config.yaml
encoder_arch: "preact_resnet"
text_encoder_width: 128
text_encoder_layers: 6
text_encoder_fused_qkv: false
lr: 0.0013
eps: 1e-08
l1_shrink: 0.003
Rows from block 7 of the image encoder of a small contrastive image-text model, named by matrix and row number. Rows with one number belong to one channel. Each number is 128 + 32 x the weight over its row's rms, rounded and kept within 0 to 255. All counts start at 0. Numbers have three digits each. After the name is the row's rms in percent of the matrix's.
After each channel's rows are labels from the 100 images, of 14976, where the channel reaches its highest value: "lies over" is the class under the peak. Only what is clearly more common there than usual is listed. The data: rendered solids tumbling over patterned floors.
# convs0: first 3x3 conv (encoder.blocks.7.convs.0.weight, 160x160x3x3, each kernel summed), inputs 80-159
# convs1: second 3x3 conv (encoder.blocks.7.convs.1.weight, 160x160x3x3, transposed, each kernel summed), outputs 80-159

convs0.119 072:143135096170096130120071103050095105142137082159118124162074117117145144097104093079086180131141057108077143063136102129101144093184131149128143015095137134160107049106112122093116141087111133088122028100122093122144112145133095133141112160
convs1.119 089:140115142076047123130146123156178169133145096121118176071134148049163135162125115092089111140106089160165121170053149126114101134136178053149066093071158103084126121156120162096039113091164179084108124141148163084118160164093090114150140120
lies over: sphere

convs0.55 124:129156083144116101062098154104111091105142132134130146132075072181133101088096064137169100108145099116069163127159102081101176118161089188095144111152088149171145180093098148119146095146084152153168084099085080137179113145126179131184150149
convs1.55 134:126126153162146138161123095136140136120117065139139112113160153071126145180130153080083183074171121094150092142103147126199086122099145089109085106069164121072136079131177115179127166109152095088108149126146160089072167111086100128108091145
lies over: jack

convs0.100 081:058071118136077111101089156146057121139091100154064134110141127116142123123090067108129106083142088157046124135096135137065093135077137082146082105081122117138101107121112140082106123078148169104152078079150092085140079164039117148120155147
convs1.100 105:090207153084098130176155119130125137166160155125144142083156162119093148174157147097115144098131167125155152165095122192084177165130158148152118213091166126114072087172145100154085160155166185124129138136125161101137130133130104135111127197
lies over: sphere; bumpy ball

convs0.70 095:043157075142161110198094175157058124090164142143103166127124109119147068180105116088116090149131130167125134133089116147072131120161103117128155155110054168130096118103117091118113054106113133126130101124121113107173085118102152139110148143
convs1.70 120:139122173115095134145147182167155108155086100150110131162161143085116176171095090182174136101124124180152130153126121175144098125115207120174104136166171104100110140148123143120110167138150194103213139137137142109151182103116120099153117215
lies over: sphere

convs0.91 099:096152071096137101135104094137065127112125111137139086134121160147088072160110165124119063122147120143170141130169098185152150114157127158177151124122072133157112050128101132106160130101114116073103131093127115111141081082117171131070111161
convs1.91 091:124108125160139087080117127136125113161086102117112164107099103051109154093104095089127142133172117146128142079076153107095092153088111082110081107141153074096149137162113118186097128183129122125151168172149136162130146110037109120146113133
lies over: bumpy ball

convs0.109 075:078131152122100147115101117115119114148114079136109090128058102108109146118064108063140151123136081135080127120064127157125079114112145094121088096157154099058162149127133137122072131076125125141139079096102096106115101102060057101142115113
convs1.109 084:162145153069102127173138140111165133123135117111114154109133151145136154129125165217103146096071137123148211082165143106181125104213142074140075129117122159145125147122128144067061105098141115110131143125126177109138054160120110188168177053
lies over: sphere

convs0.73 072:079114112167108147135139160165032140157130157175140148125172157119148158159156137062132115113167174152112158120079161123131097143157072117113124062091088115105127098134145155137082146083088130112128119128105103133136059155072095124127137179
convs1.73 105:084094144074051099145120123129132077137170133116114144102104105115072118152115108107129140080116090135105154130147082149053108137155123110142081135147128108097069114119088138107138150136146149108137157078104133133117076133099138146127085201
lies over: sphere

convs0.58 093:093167112184142137155172163112052159151150149142105150159177121126124167142151154192107148162143156107134140111177149131116172151154129203149102070146130103171139075150131158134166136069126155099178177169150110130164085135090143147132156200
convs1.58 127:110096145106150093149049146137127147123075100123119142145107143066096108206065080103102129123165068149140118090111116129122115130127129131117118085087140098147110102143163111150101134141153102103158103174112169071146118163108085140123089155
lies over: sphere; bumpy ball

convs0.101 121:132170083142122107089106168128088085097124096141100157129102079167127103088085089161168129055148080138086138109169103107100170108135137173116121102165097144166152195112098139144135092158089156148179087079115095149183096166119145126187146140
convs1.101 137:120108165148130122130122099145167148111127110131141113111152152091135145184128143090060164091134116105150098145121162113192095127077138085081071102026141114081100070121149103143100154102143071112085135133124172096078141115103070146108093133
lies over: jack

convs0.62 132:065085127138147088142131123122075054131132142095137126136151078129065146143122134140084108113134136099088148130123118121069088071165129124111141103116119121130086043106058108124157129091109148112132086138110050082136110120108181120127094167
convs1.62 105:166112143074093111133099084118143165111084098153095135109106186031176117155117072120143120099150102161114077162112141132170108113103153086101105079128118100102197113127164168131072076157127147116113120145146121164092145116084066109117138116
lies over: bumpy ball